Rows from block 5 of a small image classifier, named by matrix and row number. Rows with one number belong to one neuron. Each number is 500 + 25 x the weight over its row's rms, rounded and kept within 0 to 999. All counts start at 0. Numbers have three digits each. After the name is the row's rms in percent of the matrix's.
Before each neuron's rows are labels from the 100 images, of 14848, where the neuron reaches its largest size: "peak on" is the class under the peak; "strongest on" is what is common among them. Only what is clearly more common there than usual is listed. The data: seven-segment displays showing three digits.
# gate: MLP gate (model.blocks.5.mlp.gate.weight, 512x192), inputs 96-191
# fc1: MLP up (model.blocks.5.mlp.fc1.weight, 512x192), inputs 96-191
# fc2: MLP down (model.blocks.5.mlp.fc2.weight, 192x512, transposed), outputs 96-191

peak on: surround
strongest on: dark on pale
gate.113 120:470522498546474504504518510513499482542514459484502487504545495480476451499524533481488477522519531489545520522435483483448494575468501517494529467498492468489540470441473495468497521511466523543538471536475490490514519518507487488518466479523501501500470472518495485497530531499491520517
fc1.113 118:556490539492472472504491549507550473486551475515491503485467466520479451518512453502476522516507507492491529516521505497518491536467504492550487510502485505474522508492499517464497486464476505481519478482537491519544488521516530505519496492510537472502477480459466566483486495491456531449
fc2.113 118:490508497509543518535492472512514522503479500486500544477505483483526496494468560523506494504478457537480500511487483544486544480554479493496441545500529514530509501506481492529512481511492512461486538501540501529502518473451510524445502532453550471521526459472500508491521464430496502526

peak on: lit segment
strongest on: dark on pale; third digit: 5
gate.409 127:487482489521462523464540493495493548480546536469471485500489487497496502494500494517516478490490482515513456480495522481524499531512494474466497498525489527575501541490490484529504498500490547550530484497473452458493561490539483490516501494524530499501471495512462523537499528496530498505
fc1.409 115:456543486497504479485494480504467521477499507510467530510486474499477476454520505507482497529518522529490539527521522471557519496480496496510506508505524509522524520541479523510500508495483511554483502505456528490472450486509441485497500520473525545492472497542537516514459506450488568502
fc2.409 119:501467499530485495550532522531480504529463526455478476508449453519527508497455509503488517485487506484507504514477476536462511510516503476467470539515495474458509500538462498507497510473525517472529496462478518500531514424536518494511483465493518476502509538498508473507488502532535513493

peak on: surround
strongest on: dark on pale
gate.248 108:498551512489507476525534488480499508486538500505469512547479459541468495486511529485488491503464520509451538504511476486549507514511498484543500510555503517537476518521530497461499483482520494485488498491476543527493502491475517509506533495494505511460470443475466494508557453510469522500
fc1.248 100:514517469514518494490509473502492490501488482498522519425526490526542531513492462558501506470476483498521478480502474505464519478502521494465496465502483511502478489528507489510559488520458509507504539496540474543495478518519481491471523498458495490540525528485523502488492527520528476471
fc2.248 114:489491478511481543517512516513467495473493488503483471520479546479508543495491442559505524463475515529514484530466517538489493522504500513483503490538518461510473483470490525502527480502524481489461477502457482509481526540517476474485526508470471489513523530560492528490494535514504463495

peak on: screen
strongest on: dark on pale; third digit: 8
gate.150 056:481491485495501531538470520494487519454520469523502507536502527482535482492488514467519500514483479483512546450478483485512511505506508462469479525487496466518519516499468498517486474478500514505510520513519537484518529468562482533535521492500433501507499543485525497488464498457520528477
fc1.150 054:501488485490476512443506462500534518537523503516501542491496489534464519464484509489472481461499487519479484517467532545532477483460495489526512530502499497530497492539552503518489519513446515452507505509501493514524541523498527505519451519486477467495492472505471447526530510454431518468
fc2.150 054:518454495512501470477509485460507544473519512526446507473518487545495556502522531492475475505482471490461515485490499541510467485512490493467497497502514530529491490544497504497474519519512481481455544485513505535512516476459532510503527496484510463533471522520496520517508488492483527507

peak on: surround
strongest on: third digit: 0
gate.271 013:473540530521441499523564511479484515465459498507496468471460509527494501498521468543463511483524470492487536478452523528522462533487488521511516490495483462526507486427475489453481519510495494525487512502476464526551505530457491475503498494531499496501507424521478493471466483506513495494
fc1.271 017:514493542480468476502544518516535475480522468535513488461498460515488487497525428552525515507486545495499477511463504480463449552507543498521512498474453524503488520471501472486489520501508509544497534497498484485539502518504484488517495501463461511475486463484479519456494488491486498492
fc2.271 016:473471521561523539523533500485490473479482536463473537466503487504479491509452482570512494517473524576479505491506498529493507512540518520482459506507540487527517497486507494486509552514449507459500515496544484513487513439445508494485498489482500522511544531463519492530512446474477499511

peak on: screen
strongest on: dark on pale; third digit: 2
gate.50 099:523485531508503488484497490527567467488497499472509515570502536546505500514531492499486509490489483515505466511516485546511527485480513505463518503513472492439494499505497549534528493530483471517478488483523505513533509484443510482454495438516452479493497511485472511490524511504470525466
fc1.50 092:462517489475501527546498502460452536487520517456521515481463481471549503509469464511505500531528502509492495491487498474526503519525536526512468555493487507496520512502500481514538482495509472500501495485487503486511504527537532455524505555512499495480523506474502467467543484457502503428
fc2.50 102:506506462514498534461514497528477475499491485532519477511552531471548483496504479494463444474500515558500499507503489493505476496519438466479510512504521481505459508532501532485537478496527511511522463511519510481505493475521520496519482499489474475484507458506483488506504490484510489519

peak on: surround
strongest on: dark on pale
gate.489 043:491535467528474515517523478491476542519516500468462497537489480498520478497534602474500478499498527511496500500508486456502495490507496506487489489516500500521507507518510493483533487497496495484486471521487527520479507460478507482519513509496490524471472485504518463544528466497494499511
fc1.489 037:543508489495549484483495487500482452505527502510481524482534502500488488512483449523496502507467456514470497488517511517492505454502511479482466506508522533484526472582505522519501481502486515448496553527517483494485482505456492475474460529465536528553502531457505462481502478502518467509
fc2.489 041:493500519512527502484494522521463505489498500523504522492493516479509557503477471533518509477491489519531499505452520547504521493558502538501483543507469498553504481458486480520531515484479483514483480508497474503500531509439489495473496510473468466511553488545477504449476508470485475519

peak on: screen
strongest on: third digit: 3
gate.509 027:527485494481493541532492469473516470462448537457559476499531506460494517480530511512522491484511512498465522543451497487542527472465508442479506461468491488510506488488476475474486489522501482493502491496506490532505468482497474511518508556533503499456517486505535537461500548463534518485
fc1.509 027:503555463533471484502472528530505500499528481516439523509478518486505536494481492461489477506508503506501506462539488500435488525517557517554501500531543492494492544537500499501495522506513522510499526521523473511488498471508523491532487464501524491503489519481490473492485504492505453519
fc2.509 026:474502516455456484507505538528489510553470460515511510504501517509488530535517515474467482526536537512490510464480479548461511502506461514542465493487499501526529464484530499495529520486546477536492476534457486473499505506478474479526503524477490478477521508519484544496444490526478519464

peak on: screen
strongest on: the digit 1; third digit: 1; white glow
gate.490 072:505467476452512468492481493488502484517496518518513495494517455550547505472538469470515527521486508473472470474453471517498488536492476492508518547503543483455449517474509463520520479536555532488489532485454514505516516468499523493529478523462462506473478511509460510507480493532513532488
fc1.490 073:508478485483521485470488530530499523521473510494510533468515509485475502520521530478474538533523543510500484473491501515468494483495491561510484511551500503516435497446535480496480536488528428518486513497527530463521502514492518491539499505459514535486507468464520499472487496527500494530
fc2.490 071:533495529462458471494488499523497496534453524509444551485504520506496519534531474502516484533500494502521495487513496499455464477518528527514498542506465491470489488511514520495487532472549532467484491511507549475482514484529487447524505508461473560502491507474485532531465495514494513541

peak on: surround
strongest on: dark on pale
gate.353 060:498495532555499528493511500471525504509490507500481499555504493507484493491519559488482465470533513511488534508491491492523524463485490530524501506506488531516507528491503475486468502484548496516520476517497520497498524528457497475503522495507510543456487477518461482515508466481482517546
fc1.353 068:507517541486495479496524526492483513493529511504482467530511502513490478486516543461481493505514523487489523511505483492533525524478488537532528518502506484488498527470513523471481530461467454509505477479442540505491508515495514544492493492506496518486470480468458522507521459498493534473
fc2.353 065:524495502520499471507492487477508501497529481489500472487531436555464449485483533441480524526512482482456499488531511461503509515463533477478514514492483530459517535494493481469485500535474490484527507483510497526529460473492532536518474496503497531486494497452491512507532476536497542439

peak on: lit segment
strongest on: dark on pale; third digit: 7
gate.239 025:499495515493499513466527473493540498469580465507500495490527477521501469478477572498484489489462501496477490479497504515544461506485507475488544501505495530529475463484520487503483502495542489507487514477530529455481492511513488494439498524495492540508450500518531536511513479443479499501
fc1.239 025:517520489458484492456522489535494501472493495476496480481510441557517591450477502507481482511533521514517510504513512528502465482477531498522494511431460510444481473469512507517514475491505483504513533485549510544434470538501478528504499474508526492504513472468465486512522501521490526495
fc2.239 028:472477464526466479478479493487503498492496476494496517514500497509474521519431504516544489491519512518502497517504476511467494505519492504477516500531482546447490457545536505496560427520488560507538486517444486503475502557497483487503511548526493519471514491470462487514504534450510501484

peak on: surround
strongest on: the digit 1; third digit: 1; white glow
gate.370 071:461491514505471526510465505529448501524474488513479510518507516469483503504444512471525518494537472432483532498485505527482526516502471477518510507515488467531520558471496468520513500439488498493521533489480529497504514505511506479518534474501502495536529518523507523537475515544504485432
fc1.370 068:477503518494474511508497533490448517491483471467545559530519521484516512491487443492518521459494528462518474461461507494480517531510521559549507493500478495514509514465501455507505536492486507492522547420518503513521485511486486483497518480509496491479483475491498532513518529529532519446
fc2.370 074:540517449473478511500489471492481505521498530513481519526546512473473503523494507507480496487570466501446510468478496490511541471502503528526503477479516488496532497517460503494476536447481553509513503509500490456505520507540485484505534492507521515494499482558499457496500532548514478476

peak on: surround
strongest on: the digit 1; third digit: 1
gate.437 024:487523529501477458510517534490499469509454540498516484519511531510470565518479474489489495513535497471476531509520524462530488501510529512474490537489528469561493476475497490467469558471482490507521472509515464506519569556500481466480502489520475473486500483523479482491495502479509517520
fc1.437 031:488507511504505437492512511502475471503452533517516510519493537498466548530465492470475515492535493500481500510547509499500482492481540515472520532475544473547499505469501509479465527475449510482533454501511478494505565544458505461443509484508508497508488486487477484497497485444483505518
fc2.437 034:501510503552535498524502501536498499498508503513457519476511501479503453503448485475498526515452478521484534516495545485486495533511494523536490488520492498508514462524504471520535501515492456487451469505517503504534515501473510500495481547499540509532523456497501498496505496511519480462

peak on: surround
strongest on: the digit 1; third digit: 1
gate.345 036:499497455558461513479497491510428505496489518479508541507480505491474510503448482516544523474500504499483522500489542467482487529521525508501513519525456500488503495503476473515499490457515502533507493458450506528516530534481495481462551485519487469532498518499500524488512554502507496482
fc1.345 033:508508483473536517482499463534490474482502497493541451468506490548542481521495553491499475463457512501473509511499482494544522498504465473472473504492475549476493473507490480477474446540476548500493510529529498509481455483524442520491505533519508521512489501482490474504470495537482487481
fc2.345 037:498481522469497532500504512522475462498498481495525461469477483505529465494498488506500491524483563539519452508564505484495519540469484515458495524507492478499448488501481479489514475534504523507472472522535478566499469523512507519521485512547479525490478485477483531541513492483476486474